{"horizontal_flip": true, "text_encoder_width": 320, "text_encoder_dropout": 0.05, "beta2": 0.999, "max_steps": 7500, "lr_schedule": "cosine"}
Rows from block 4 of the text encoder, named by matrix and row number. Each number is 128 + 24 x the weight over the matrix's rms, rounded and kept within 0 to 255. All counts start at 0. Numbers have three digits each.
# fc2: MLP down (text_encoder.blocks.4.mlp.fc2.weight, 320x1280), inputs 800-959
fc2.1:093119118170119118106174134122148117121116102084112135165145142132161155108125122166155157145124132147109136086107178090182114173095124144123094119117153120096131141091150070139105123108127118122120092153134146148143127119114110116112115172146118133142104133120159133123145119153115091158115129126129108098132127154144104114141130098185163112141125094121107079137141175134126136171104163098153132126147103138126144161125155168113150121116111132134141214148105141172129152103123086
fc2.2:150107124103128149122105161154142110103101112116133137145073120120154140132104086121134108118116121136138144122143125075127119101106162111129104119062091133145183137079142179129087133156106152143135094123086120131121141115056132160122136139160118111136125097126155075099160056101170095170130125127138138128173116153144097134119101158094105132096129106148122092108116129110111120203159151130098102137086133132126092141113112150153134127132157126144163076139113120105128131124116148
fc2.3:104202127122135098133077127130114115169093156128116128148133123117151142159105116149118094131132104103145115113129146127128131087120119110185118129113138168126136130116094130130177149092105107147156129145122113118109145120159125139123133147096157124091143122103124132173136145101133107124122119137119090137122133188134112118170078096143121149095122070129124122097146115143139129139132137152127128125101143170143116139133104170146151123147109117150171153123140095088083112099123101
fc2.4:113131118089170121128220100129130109116101135127137124166106106150130148123150172172138149107133139136139128132047109118145168132086127149114083142119140114107067132105119123105154098087126124111128125146153150148158178158168145103100147091156099147144144119135105100114111135169116190112121116129116116141150116069095132144113097133106148067109132103124109115105106105134094107104109138083152167128115137140178126115117136107065135109143130110118150201112115154128136122120110115
fc2.5:090140106147168129114108134113125142134146161134137132123148108157136164105159133148126124105139137159132136147142088098125106128152103145189124170138123097130152170121077145136143119169108107118162116136125140145127144130127131126170119104098159121106125102118142114125105152118146089114152137162132142140128124125138131112133158127119160116130181157142150163109167137111153150205140136147130142128150141128116090159111156123155125091148147129122131152121102160134142136117146138
fc2.6:084130090086172116111195156138096108112074137170152078143119152094142102117124122098126124147141145144133122134102123124134163197089155105144147143140110086131128130103083152114155134132099149127097161151093132114136149181132106065113124113137152064131140158108149092099141155120142182146122118108151157150102141111129106154094128074103107119135114136119137116118101108154140156109157105150175150116154104138174202115153123143069131147130145138135106054131127121111093097142114099
fc2.7:144204173151122163133148121152119115142094117124138100134118165112112139135130160157148105138125151116089157118160135106158115156105132119152158141139157127177176172168143130095153118150129132135153146141177124134087135094165163115149141098086144128079144114146149186143108174120127135129140154146167148163161138163145148128098142193143148122139115135149122126104147153139143144130121110136132129090076175158146152074114137136105124092115161120132178126108129130143140114153138130
fc2.8:173134145155143116099137119147123139133134130114151131162150126118154089153127152129156143182140161109131130110074124099111125149102150140119125163097139154106139154155157072174107150138094129104139143169138126101130139115152097163116139151077168132096106161145134110152139167130158121123147137145132182168131162120138138142132145131107179133116125162113125113152127154129115092131151151152120137153127149111099171116134146124124103135121140148127124156144145147138120145142102120
fc2.9:196109119160114146143146115106121154073127112078131122173137116092167113161107129099126127137147142147137099093109114131114148127132112124143129137130080106097123082136131141152113099122129137134113106142136122136121124117104133158104130113137130135155114125111139077119103144147144111160144117151119134122112120175162104138138138100128097150090139161130124077081135086123113074129160148096125117125162089076140102100132079150086106129103115141149138091111110138092132144121117121
fc2.10:123167116101150150135160131134121159182169116130153090161172117126148073108107118132142147170127094101138138111130145100175137187135115097155131140176157123120104096126143128128090132188124095105161091133165158131172140119126164121160089156123137158128111128117137161120123133189102163140171142100158135137127132135156130153135121110134185140188129138103124116119151117136121118099091126179144124139108119102120121147130160107156113139146136095125129144125136145116150119130136146
fc2.11:138143100164097137122139138101134103145123098123111141178134132119097187153156137113113119166135097100142152154166114113172138179158107129160117138122097159148195123202137159093132101143130091132113123163110123113108125132163123181146136159074101112088100148126163177115101146108168094102127137114135155123126111133128134125119130105122133149121101100109127132130134214148138106116146116141163147144130144122126138182156139131166116150171142117113155161121160129138112098100099148
fc2.12:109100111075094098129153098119129157105143147095135138095121109141122092143141102120151165100147164140119106136153118120144128143160135114163150108125120142132132149097146122155121140126116149119131098093109129092133148103126128130139139114132132171141132159127129133127127155118134105124081110142168161125134131127163156152094083178109148158138153104106075132099119127144132168139081147139198120117111164116097129117144093121129141126122163143143132065097131155124123109135136123
fc2.13:110119107150110118127073107137110108160136143097133104061113112115128175140132117071081154112118177101115072146129137144117121122131104130097150133119135112108165150119119139153123112145136108112112138143134104156150111138106105106134121114204118151134135090116135152130158095139134098120123096154106116138140100119153107105113144109128102148109130115124129091137139132116107150148079129117140138114128135141104133134139141084123134154109110151118155110091117088101076126114149145
fc2.14:130199147117152165126143170180121131175122119074137157179127133137143111143131111184128156149140131149120116128136142127151111165194142188126101090153129127128088143135113122147132164124146156123117158138107125165136160130157131148123118118116171122078121112109139168140107100156133134130136135124143142176159147121107157161131146133163098142163155114143154113082139138144127100141159135142168134128100132131173136087094164145157125138121129080111138140117151109089115147158144122
fc2.15:126121135133079123133105170131116149144108102145161131103135146112152077128136111167106123107101141161157152136172133134119154128126131097086149132145120165125161138124109107109120114133128152132118150138137121150105161173116129128107133082132148092159105118138149187116143120138104101140085125145165163127174135191128108129136116149089189154116105127133113097132181148105152097110158112146137133130150124138146105090150156140102151096137080116156094052129141094141099139140149131
fc2.16:113105153168148106096189180117109136121120098125108135129158142098154134136113104177141090120140147148129083123152119119126132149141095151147114153085108156116172155177112173147139148114199129123117103124110131159149158155134123154133159124069110147106119126143140113121135134099139140102128133143136166132123137126117132145164115109145182116122118141137133171110163146126136163121142168141111149103111131131133156171167131121173156139154133124151131182100108102141128103120112102
fc2.17:126135145107149124086111118134102121135141181155159138108137123138125159069164136134161150123158133132160142148125110164117148134162136136111127160150146191146154145168150120132123163122135107141133117131183130117159120128137136176177121144102116142136192151154108127159114108141134116147114145132115166132151153116104139174116123122152128148116135149134130132111174123117138112163090145109144159149164129145094106105136105165137141134131120123149132246097130119125146134142162147
fc2.18:128131155154102122174155144137105138111116124137104125127081119136136159115149161116177143144153167142127124119119123084124133101133108121109113085155126111124179145118117113122141069133133117114135157115161149114107090163120131100087158089144150138136168115152140120101118125149120129142116133110113123147111093109106113131149134144135136141132082125127153113109077137136135129124129121117136147101152148150116136148119105118161126111142137150165097081119144121122118119129095153
fc2.19:173127143131158132084161115137126165134127149089143100122150162125140116157134115155128138152145128150124114129128090131130149184111154110158162131130115169115130132145162135131150148131137138095115125115126147108149089171131157128188173114111122142072157130124119166077115120124113181114118160140128134162097143139132118133126137138168090112136133184129124195132134133144114159129135108114154120125116159136141161139137092177141191109161133092124141187135146155108148132152149147
fc2.20:131130114146137097120083167118094122138111103141095127115153146140122127087117126100147133101141132134120160121154176109109114105132165142123122146130149184108162102165094130103146115136142164120149136105095158146117140141144150121154169142105167133121113132171132102131145192165131169112103140158102164150141137146135157142138134133135102152148151182102138177153127141161149107110138110109157134154147089119112132152104118113085129136115128128118151135127142120138147212122098146
fc2.21:132111129087086091185132115121140136149129121133148150129139125114113129136159151185089106114146123110135103122143092151125134112105118162138138122146096151107153111110143123097132143148108138112148115122110139127107121134147122135142164127144125146125115153169100083105120115110137189126126144122136125133103139064093084117110151147132165106120129135109115155123121083083120139088130109128093140129137115126119139135124167147134123089114162104116082118143125124132124087117149165
fc2.22:135127087118094131087143106083163083151120127151140155113198145116128127123108145152141108065142132127126144167129114071141127149117107119105141142136128118134109093126094140129189127108131147118151109129091146143143097143141158128106083154140065103138113155113133092102136150084150116108158171106114105143132144137133161116172140145136133124112092162116124133102117065143128108142122118150146148131120134109159120165173151148097159115180129154145139124142128123137130140074118127
fc2.23:082142126162134141102108106172132138152108100092127127140058112119131106126098103130087118143124112152119134133164117083136101091157134137121128096096139143091140149144135133160132093124165143130094157163101098141133121150121157094098111100187120106166140129139116147117092116131121060144159091147114109164182132115133128119071118136141106139146117084103118110136191129110139132132079110115132161144126124175102070053119114099152080129134138139126135129166157126108084149130143123
fc2.24:113098133111109131108151146193141147118143152161121158143147105121148146134118110088149138152120139114088148113142167131139140123135144145121132133098153100119178155134107180137133211115152145104148162115137108141081140135106097113155156113105120141078125161125109127136128118146142116145130134140101095152173144159107149116126154113098126120121139145146127162117108129176119168164134100157124124118159111136143099130160144134159152111155123104110118133122142099133119121133173142
fc2.25:132131118104120103125147118109142104129180137122148101146110100102162098112169120103107119104121145099135144155118120141138127103132122118130081104102141101121103130096138091103152095102129099107118127126146112114118159111113130088094128134128106118176121103162120095156126117111129147097135083134112124089127143122138134116111115146124104118120072101129136160079105078109134120108121110107146110128153124111158157125120111137144129153106131095101098136099090155136096099121120148
fc2.26:118113128093127136167088140153102111140125113111122118119164142097127110132113093117147099122133132095164149146151122091113110147112080161146148131133128125115171103092118171132088125107147132094122122130142140160134102097079108132164134113168100133140119112103161107145142115137106096141132138099140089128107111122134117062137083124120091100147121130127123180098119121074157120145090132135101124118147134094110088139131106152124098110139115099117137081165118120113117120115107127
fc2.27:107115134145104152110101141122118115109116133163141126119138161168145166115140145078121156111135129125145155120124122101141068088159106143116163125131117122095133088115138142154125164147111106133125121106141102159146131117117139106125114123113139149130112132147140128112127129101155047105114145148138117121149117069117125088146133184131082136084164137116122090125103133136159147118115092095121117133132122138119122151117149126091115145107122145145094050125132149142115124131112146
fc2.28:148161087130094124139142132147122126140137103115102142154116136135153174120142147192129106158113096126114095128110146140126146133101149110157129134141106130154180172113112157120132148142097139113152147143130161152133160120143136127100141143128116153119189160155129125119151160141126077127117191122153163123121152144132129148112136139145125124141121148106135136104121145138132137130132103104145123132134136133109162136131133140114155131155130134129106151116149160149117156111138155
fc2.29:171144140168155184113136094103157150177142111156095111131109115116132131056111122194145080110118103137120148158148124122172133133111141138116158185186118129088100126162109101154140194135126133151112118150088123138118198149109163108118136151119147121109116142131148173130125181119112166109125137132162138093159144102127124127138133106144128153165110115114151094149124214149138129067106125082162151120127127137148085127101118132163115146144130128114133098125160120117148157121098164
fc2.30:146141116128106093116137088092153146146102122101105120157132108107162147125128119093096145143158104109151169142116130153120148165125117172119065097128145088126151151145126114093136140104126128149124127149139110149141164131169101077114093121162121153149122142120108168149109120151130085140084119150120147134139110103119133158108100163163129132142137121151146101122146157172124130137124114084143134158124160151105120098140142154107137157107131094131129164122145122132123111094125093
fc2.31:114146090103116100177134150109092130161118120152148104104161111167163125145105167145087166152150141111157144168184150116139111101130120144135097168114090138105163209125123103122161121113146135141103136130097156094110168106129074149128128119143115077115111110159116137124190151132131119120146122133127099157158150120114140128127085141128101133118178148112115144161085156104141095160136146128108106157159086111143101130109117119163157149120141121116096119141122126137105173099110126
fc2.32:145111143144092127134132107149104125122100131130174110143153139136106116149129110141134135135165180142133115155112147130078103089128105146140124131092131183120153117115150133123133122105110126153131179130154139109112144136090162113136141161103147105136121121077142145138123154117121076115150145138095156148118106141104148131144165143105163153125162175141137079130089152107157139187117113124119117135096127153110087105120131087092143157112153162135134059142152128131141134171119138
fc2.33:129119109128138127127122154159158140147113147138137155113129144145132130102134063153075114131145144144099091144198115164165118116107132099137172126129103086116145149122098145095103128139120076128124169125113106132142119150142141119141130134128145133130126110132154161125108159115105106104116114113152121160106128151161148100130141125127113148137131135128189126143161125143098092157130150147139146136157140142127168166139116115129107114155109089111102139115119111118172133103109122
fc2.34:148087136103103122145123144135141117112136123106136122099124144102116070133158146151098142143115125124126157079113117128162142110119150108150117109136107135150085117130111179099124159102126124122113162153131096118141144130110166125105124108167102134146109125102138139146143130100091105143163099134115121139110121175111129155125122139144136158119113111175126098117133104113131134134144091113131103112146157107119064152139156156156141165110137122118119052104132127104125139165148152
fc2.35:117142127134079135109135152124134123125108144132118139160152149132123120150138123127118137165148099143111113116084094130121122068115116147091140097115128187155091150074131087110132152111125134140112124109139120121153132125107120109163130124151086127144099171129129100110133115135118138128110119146105097128134142091135131104151090143102129127127154115109136106118141149092107113130105145122118129136114116127084098099139091085138119115107149128143120143157133113080123120136083106
fc2.36:121106123134174111123114139124115129115127125117132142108098113112145085173113089087132139128150115097119164131078125111153147163140116140164134127135166167106081131137165127156156092179143154127121157112124089102129090111123126119110121095122105139097091130134135090119112135129135201141095143117110143129134116066145116148135102085115099134145088163143089154123137117127167112114098158162129106147144110110123156171133114158112178110123123104111085059131105139123127091138115121
fc2.37:137117136101124129104123115128111141100106112118150123169129125142111116150131109058137134110121106087137129101131093132069127105104148123164114136110104082112096051120133130132100128128111124089129096131079097099140118115140132116146098154127123105130120124084149011134084149109158156095095129095106085102090129161112160188116147133105112136131133133144118152136099099103113099145145102137105143128128119065180120147103102148147150141128100145130133160087161105122137109107112093
fc2.38:116121178136147140087156128139116125119158150079139133146140150154129118153139105099089138128144146144131098147144118142140133065162130123164134167115124155137179139129100110122121147156145117152154161115165105117120159140156142158150128084111100150105149109125124145117114101106119170141100166134153156113117156104129120151129146134115153134109150166132143135134142138155122119127101142114125114113127115177160158140127121134164133142141127113101129189135152131166136140105078119
fc2.39:134168094151122134144108125128147133153113123123123172107134138109096119094162122197115141121144133150133148121116115125154117136120139146085151133154132151115148126074123134123157107109135094153125136123135114110126145121112123132107105134119126112153134128100146132103140121157140022108128113116143146118107100125120110135125133124144152145115145132107127125116152125152145153118111135156123126117138100135163109142094132112132121111086130117131113134140157109125108140088140131
fc2.40:138136152107109127116138178105167124166152130127143092128110142128136167092097123052142099112138130109149134091098127139097127098128108120113117104121119105123167149118145122123162118138104117118156133112100115134131134177167129138181105117130149151160129133109143113128084123153144161121103107115130118154119169114156156156140121128143100119122087132114112127153154167079088119129121170084160108138158107127099179090122140102153154103133079120090092144126156133131140103092122133
fc2.41:113146139108177173131105168120154174101114107108150131175142135131137121127118114119142138127126148069132144168166157191136118125131119169179154148158130077157088159104135123134178115174128127150097156166108141142133106132142116152151130148099118099123157151165143122119103140119155199141128150100114124115144138098126149146121129133143150118120137117099139123147127129158138120113124137146119099134127127131139148104134122126168131157160173117117127203134124122116145134137145108
fc2.42:126122132109091132162119101133106133130140123165130150111125151099182166133138176124173157112149097142131153109042113109100089108095098153051112150160121123080095148134133100147123095095146117124138087114131178111111125114101101079114138137145123114153127112130137146127127139125114132170128130152112185132124106110097109137132162149112161123168098090115120080142069135103099159106126108099133134136110143113101081114125137111133164124085132139139110140138089120132086128071107181
fc2.43:139155105133120121099169131147124120104141130148162094142142183117159098100155164160126127134124123163095112109099161126133172170137109143118111150140155118160141114146128152123161141181131153113141151155136095123148141155175144131101157156037154163120134171147184117132159126144113126151171120138172136132121131134140149157138131082127131107144070147122140124129141149185121137124130135146144141145116169088163142135137116113146142185161163085130181176113113172125146104144135111
fc2.44:091142101124149134162147120150145112109130095128126127145111112125153098092157161169112121147142139079128129125170135138145156134130088153123129138094125125112096113145122145123111195111123133154158131137135124109131089168113142115132128121136117138155106114084121160103150144131141140115137099153119122128089132148171145154154125089112076133144142121110133139113102111111104124137146129137128093116125098113123129124131138142099136079170136076092153061106144100144115133153158138
fc2.45:128126150121138147102116125131128150080131114113139121063170131100121137125139113105082147121148091151126137134065105091135161133140135160076108126152113069179104116148094094141151153133115137138117126150149127155127108153130153090119119142130167167127119104122142094126118146129101160091102127108104133153100160160122147152148125126143153154120137117120140099132130133167122126169117097152165129161123127127108139109127109177123146117105129162086134073150150154128153157150090104
fc2.46:132171117158119159133087130128089168180132140108140162182141162093078139126123078074108118137148153119162140136113117138116097087131153137137104137131074090158151098134106181109138118134116121101112141143193133126138099137149140124137148122114120137099121143102122157134128103096112156129104128135138123102110147120166090098122133103102143096127133110126128097137099133115116125124116125133110092127121143131131161115138137165133073124128105131141131083126110127113142140122121109
fc2.47:136145156131118153116135103123139106139174145141125123160108119127110130087116165102136138140137119122162142126085150103153141150118128144090126066166091104150089116121135118148139097171137124119143153100100134140128120102141103100117097094122115111148152116154141146107121128133142133096143108128124190124104142175098094153120127151170117109116175169123101162138129133205097135162127081140120143099141156106121118083137114140082121136146110132182102202132101143103138128114124147
fc2.48:105132145108089121194144130102185136131129107123126127144114139104108101136129100169140127108117137122154088095162105113134148134126111125124154093119094130109099104088145130111111103156136122125120097109140131121164156107112132107090105137208135138128117101133130164135126126127107077105142102125089139166129106135141109080175126151118111107175120087116123111133121135119089093088157119099114145132127120137125090085170100134170176129124118125173124146111147095145090086122122106
fc2.49:118144147130147110064138141127126104110148156125131107104134107118148104145131119149125123103158144131151132122121153135166137148157146160098154196152102143117161108151126129155126155150104151147144129137155126131130145132103121146099144131093112127114153162101124085100142152126124209131125123152132122133145111088122151112138144142121130146119126129109133163146138138140124138138127111197141097151107121139099119140134151158075111099114136149134098151143110111128135106166142153
fc2.50:129115112098137121128140121106167135117146116104138150144110124168139117123139124122151148107083093141135174094072120141133119201161121131147147123162160166137145109123136082090147105114108158127137089083152146111113119125130143119142124131126117154082141115139120111115111141110125052143172130170092061120114155126109145130122130146143107111129135112116110125140108138154083168139144123128082126167120135116084105154101117138148135143114129123167150179192105114095121136117141152
fc2.51:127124094146170143144150126145135118154087127152118109155074134133132126142107123209131120137107133137117117104096138106121154093120124102143097162113127167132164134149137159152116162107140136132149145135142126150116135100119140129107136138121111114120130122134152137108140116142098168148115122121145143144097148127132145134087151090151124129133128141163141100168144161121131178089142098106153117098153122164085093139141177137148123159144159135157139163150110102096145081162125120
fc2.52:127121165104149120169130139133129116100112139124083115104130123139115086131108101139059127108160171100159150111073158105101131132130125121105134121132087084113133111122149166119132134138090126160138127161128099106133122151095130163131106139154129127146137154151150105158148135114085152130082131143118112165114147090138142110120097119117142090162167132087108118104089173123118123168121124128106125197094158139129132148105112136065117119137092112074155116123138100142146098147120104
fc2.53:122135110128161147124090118143128119114113148092078139120128129135131119167134098136153120120129117118132136158075106136133092149132145120097102106137136149121064126160123128115125097137104115138106132099160122131079151124127129125142147122086144112092123142112116141114118150094128138093153131110153139126117150163139164162147143150130153122115135136086158166089091162148135085128147130131133155140129118124114161116145121128127144169123182099098128142178164140109125084128165162
fc2.54:119129091128129164145127141177130118118120159121142099106159129137126149147091116126119142103144152117112107115189103115099119129117109115088123106128122132138164153099134120119135111147163110150132138115119151112093128149133103138104152131118104132105101121114133133144108124135124125121123149145159074091099159151104091160087136149171119135164127084170130077145112120127132139176125157101144128133132160154105068097127127135140123144147139132156116178141142140123124167114116091
fc2.55:120121137119143147124126135146142095153125127121127147153116150112095129140139176063143139094149104098112113119148163112110129060195112116182131136163120084131102097140147133115123107138122118124125145095099145125117137148093120114149107105127098135108121071110129171126100116100133116102097123119081132107130105147151087132140183091105116134113074150143115130138128160177145156101146099118184126140144128135109100160151121120197144113152136086108113128121148144110119121096159145
fc2.56:135167121155155114117130156133092141155105126132117113098131137149174130141171149142086131150103129150129138132101109130116127152148109109132110119116080122115149145141095099142096058125135170106136178145108108150105109169132106144135109146066127118111178141141079155079151116127128089105140149138114131123135095123128162153134149143116116109122148169117149156133131132131150127141133099157164123159135138142121164095174115140147122131116130127135116136131179146137129137113111148
fc2.57:156136128106186096128152140134140141120125183162105124156140119127130139138126100111129097095118185121157135152054091128114117148173104122097134143084121116058135134122118125101118097121159091148138112113142160111114094128133102154094117167099144151114099125153117147157164145118108162111160100113136138104109160120130117131151102104125129134138166124099119132107162092136124142100113145127155110111162152119128114124122134122145128109128129154126117094153075130154169125141130101
fc2.58:115111134151115092143118082144090151143125120133161128133140117135110135140139123126094103143165160147153120151119121125148099110088146145103137131133136130128058136123128081085130170072143127114131103135101155137129123135113125122066118155141152107158127132110148105129135149143120102114108130143145122153134112241143138099161132150112103153141148091128152120117139125104138087159108123117110076161116110136148122087098138126110141154098129149148119095147098131098147123083118102
fc2.59:114094126096178124143099172118099151139111162159156115140104124137110140092091106071074149139167096133137176154153129163100121127144126106134090164144122119097117099192150112126105120122103152109157131106165144134119126158151109137145141127145148163147140145123146160115127135169137124127125110139143163126144131167110175119128149127140125107121145078116135087144122155148095137107160152118124134130152133110112144111118109107122093138126117122123124136098134104146148123095145127
fc2.60:130128147116164146103120133137072111131109137109131118062115146136124092105137090153080157130158154144113139093154108132110138109166101136134169130146132194121113115143146126135145131111129079176128116118135139107132107158123148129166098150131115083151120106133140135163106158145129069100165118125137118093097119156119136142144108117101135123134098103134112087118113113123126158148120123122143133158114117124151112137119107082138082133161135160146149115116124125127122150110162133
fc2.61:145160119056132144087096131142156106135114124115138120113129146164083131122153139181097112121137119147123128155120149148127122123109113140120078148153129168111085126095134111133140087149128165141097154156142133127140115116122149094136122099071113091110116116160158107138123105122112107111140120148119145116165141138118091134127166116130187128130109115127134142122157122124135119096125109107149121161123108123154130115108131130172163143150125123138143127123151124104157119087110094
fc2.62:144179152090152125137119111158090116141098113143118103184085108106116109085147106128147102117131137135159108132184136119124139127140123120101129142112108136113095105119149108108095169108159104133117107145149119168135114110119152087125149123133128107119083135155139122155110106109121126139125132116098136117110110150166138120136115101149135136158150145128129109138094125111129130186116143165093131098089148129142117080158134110117100169133141128134165122135137113124106152133119155
fc2.63:142146087161131113101130109146148143110125119128136127124145153154145161143145155132151129109134148104126130160092158133108147122143129151157137146142122147085074129149115137104121118100129145097137140155124122136084111147152130140114133112116118143101149120107114184111127111128108161121110135115148128123149149124147146143132130155140130128123125171096149116124123116109159183122128094151136128121123119134124122094081170085150117142144115129147090106123071110119124147107128155
fc2.64:140099127122133099087113159140105141069134151117166142146130120105146150123161141078050143101145117067127105147150121126166115083152099123160148132130129091153133155106123113149140100128112144151117156118108092134137138116111121124144080156170131120092125153164122083122087099112103174122137121158119133119079105121131094130107111112156151134125154115109155106128124088102145145105102121132162136139149134150099161152157111115123141103084089156133149063135139111081165118126130116
fc2.65:111155127152122121170156141129147129164105061136139136146144108122119083132125127181162124140101147131101094087157109141110142128139085142113123121147094142097162139145110113139154144127136122151147126110146102156139105102101127135075143129125129141115125148122124129173135125123122096123168122123158129140158137170078130138160162109137123152116115140102127108098161100088123102124129131148090106115151133164132100127153120154134127120155160154138150084112076119146153077149129135
fc2.66:118131146122125094150163122111152133153146109124111142086099146157128118137103140126127135116136127105134120135141156135191132109139140143143121138125113122126131124123141111157142102124118148123098135125142082135129147087138117139157108149120121178143152144185168176148101121127176123111093147107111135139117133108151101108121142148118077155100094136148090125138086136098142112131138111135133135115135121146118099088135090086148148135149150140133146145107130111108125112087092132
fc2.67:118105110116173140146124135155164109126096136132123088154135119130122114108093149100140122123131155128141133134169106144134164107121139149157146143122140181134134129137110122153144120123085105131157117117140148130136133133132130101136124113138129152127160153142116149130132117097147124108114132138130107121114119134125102096116156110118142116120100134164108146145125123137138135116147125131109118127157125157135111118109165141138089146136107136127158174138108078116097096117105085
fc2.68:154136159138155161099120134131125179116109107137161117137118105118153147122100098135122138124083102126154125080129128126161113147130143140128129139123123134148141143130122125102117097144136148135126106130131124098083143096135149127112118149089119126109110172134136190144102151124152184101156125123116171106127122152094154118147148146128147128117148160083165147135137121164136110100101155124140145139111128154125123160126133124121143140137118102119136120149151117156115118142134153
fc2.69:142116117090112138102118140142148121113101143140115108131138115132153108163127076126145129048096111131155138155112165132117132116128152132184171150097136137112147136130135127120113156154145072144140124083105115143133126115153135176165105115123129117135124137133137060089164139132142161122171116109136107156101109129143120147104097116117140133115127158088152166077161122122107116157123118129094122118129090139155068144146125136192097134156121166122117170127167129114142188143105147
fc2.70:144110130133124136155100108114115140146131140149106136125147127121142170156123126102163147125152137156147126133124164125165118026160132131182103137098124136145102127120157126115128153134129123130147118099105126114120122138118146113167136083085112126120140083158115133123135121121142125158149112175096126115096125152109143089116101110117155134119115106141102133175125164079166166117164133115145153166183105148136130140120145143148144104122134153117115192130135117123143119139149128
fc2.71:114164125123111103048120183152159124161124168124123151098171148144120163102126139101124138163140148102154118110127117139166141157149131124074106137151109114150159137130120156131130121098097100113139161140137154098113118119141127163181104123084148119083158170153125165156128168134150052136117117147155088125171133125092139110155146147172142165129131095136111117129137157133175178179095125121214113146131147090173182111158110118160083141120118108157070159124156126125130119137131143
fc2.72:147131123141105137120145115130108122137135114163182125135114129144134135128147170114085107124124147146106167138179170168118126092148120176147127117168132132153111115158144099091118134146094119132122094124157136114135133110118143113110091120105133149124112168132131107125083136118095122122118123120108128116111135161131103134129145141111160102191096116143139093146153097089121178117126149153138153134093122129112107149129126108137140113142127095104114086137102124138138134162135141
fc2.73:138128161157098144170118130105142100119127143159154127177159131104107188108097113108080108115135156159167109149111130115109129146115079113129155104101163051121141124154144132155141144095135138106107112118110111138142147130096118090057124128171117130144145122114120084124140122138086167132102173095143128126119122102105139143145110125134158132119127165104168112113085106138204147134154115110137145122135147181152135153140140108114119074122128162104125055111119127126132146102122079
fc2.74:153135118111111112150148113113073121153127106131086122154157151134134127126115134200144142126116118153105132128130122137145163108123132122106118141149127146148107134177089159126116150131141144122106105140154144155162113096122149076138122107130108119169082098147151108153107126143156136143143135122137120151106157176140127137100136154128121159117145154155113137114128109127101126135087154089118085102141157120159130106118114127104122102089127133116102085123124119155152144085127143
fc2.75:146114138134099104129092124131120131106126121125085130113097119127143101123158111102117155117080123147161109109070131140112135122117161144142105134133126065147098168131130127125129124131112107142116109108110127129116164139135117159147166101134114121111098122108091080131098129169146162134114156152109087119143161134100139079171154152100125147131165130127099140151096137130117103132128122129119126169126174165121111140131153150123143149094099126078132095152162135137147103091140095
fc2.76:086143124124113105094134148136121135102084087136129089153153093111174077090118168116087103149160118140116130166124108127113125117123157136120140143121139100160050158134149153134107152082128123152099160133169123141158095161165106131143121130116148160147111124163093130144112168115114082152165118145096126103094124200113142154127112114103120142139146127165129112162156117121099111098118101102101122090116103112140130068101105170152090156111126110138130082162146148161173123136122127
fc2.77:123109126149106143124134145104143131131150136092119149118097130116151114118138177095147122090115126154152124125099127157116146122146151090111128100135148164108140103156138095106128158141109134119104135139127121140126132121117094146128139124115133151116122154176103179089112120123125128124117090113116132115170145110097127097134115146137142132163115184125151089145135101122126115154103067146132154140117139100120141127133121115082100100149112143137128183115127116147143123150116130
fc2.78:146136119128131075103131117119110136187156117088123080153133141137139093129149111122076145156154106100126123140137113117099124105142153116154144125147144109160122092141115109080131129135148126127115115118132103122126130127150167128124097161174141144133132114136120148101161103143158083103121102142115133110148116130111155152154079132129157117114148065133141126083113127113120122120154100118135077126131131124161142141119144167178131096105158109116105128125149104152182147183147146
fc2.79:146164145108115155095109131105149134135142138120105112145130131128098104114153121176093113131109132125167177114107106120102122094154126161155110112120135255159135162114101125147143134151105105123107126134151161121132141158152128163168103139109140143108114105134127132125146121138126142164124131119157127110153126092132059128105110131151193146077130153143127080143189103142097093144119163147119134163103124114143141095119140121090124146169116135121145149135119147167129157118135146
fc2.80:141141127126140110156111112159127129172122086090123109165099113135138092132119153121170136131130127104161124123188152147139114155124109124131107149142111163131091101098150162103131151122129137104120137131109112155112154118130146086107141094141119150122102125117158097117112139157155117130158111116143111117141152115138108089123143149117142153109095202089113096157125127142130096125090133134072102140153116119135125182110122125147135148119122142107102116133099160155087095117103122
fc2.81:167144130141109115105164104127141112168153147128124121085106115128087177140091142123106119147152148156147116114203102139121139115137108110108160126153137144165178064115119130122089140099106167112137104153089132117120128114080138091096115111129142123149108135110126142136133114114151182137070150137115118108120116136142126128107133121122166121128127142097135110140083084083126139137110122125111095143145113120102107136153103103176142120141113121119118039111079166133133154102165111
fc2.82:096163128114104129110141131124150134152145096137125128149102118167149151102118110210195124120134119169150146116111102150169135107132128125139142151166145170119120147116124153098152150141134118114159137122117125137114165135163175144174122162046150085055123146089131177102136139108130115108146165112154127135122162123160161063190134127146129089136181158140128117132125106153135154166124141157162156153149134181095171173133131165173134137154119141103115186147109113137139146169176127
fc2.83:135127163100128121123084167121136145167135138132144137153091102134114124121132171112115137123116138134077085107142115105171096077113115141100119100099130098136146118134145114101124112113127120167180091100121135114134100131137142079124154091126166138134152122143105160130176119127134075103129107111152147126119109180123097151149124089133141131123139109165130088109116084172138169112114126117139169129118126148125114151118120097112122116127104109110114047143176165129142093128083162
fc2.84:130114164111076138115105093150143121116142173124155136137116140121111163149115121155118147141134161152126115121152146104152116121090117113123115120118137118126107142134150096143118140110113121094112129126156129111109091140167119138180167128075135111119131111155161168128119138111112141102140137119126139116141094129151106116158106141118147094131129158156129129136133102137126162167139126138159122121088111101142118108133112114115130112129176159130142065134108114137116127133099132
fc2.85:104186128145125118141132117147172104117133163155149139154143168128159142122142144162135188114130172160122145136188127116128125162173145135144137129140141122134197105109134144113148166163135117174128094089129146171156138139123141134143116164090143143122167132161126156118165125139110076171108138153135161145147139145128118118143122084126138087146110187130131134150132148095141179130125166131139125117100135151137151108179138145157100118127115147122134170116154147087131107149178163
fc2.86:143102158151110151161118141130142167117119119159129154091142166178123215153136105130103162139172136110142129170115104139116117157116129140121136070119150109122179131177117107127183132159127168126134124085122132107114080146086142096185126102114147125120106159142146139135147092119177131124151139151110129106107136135145129128168147115136170138167149118127152090158150116071126200127159155114161116141128122127115131142106143119164127151112115134106144016098138104118130119109113143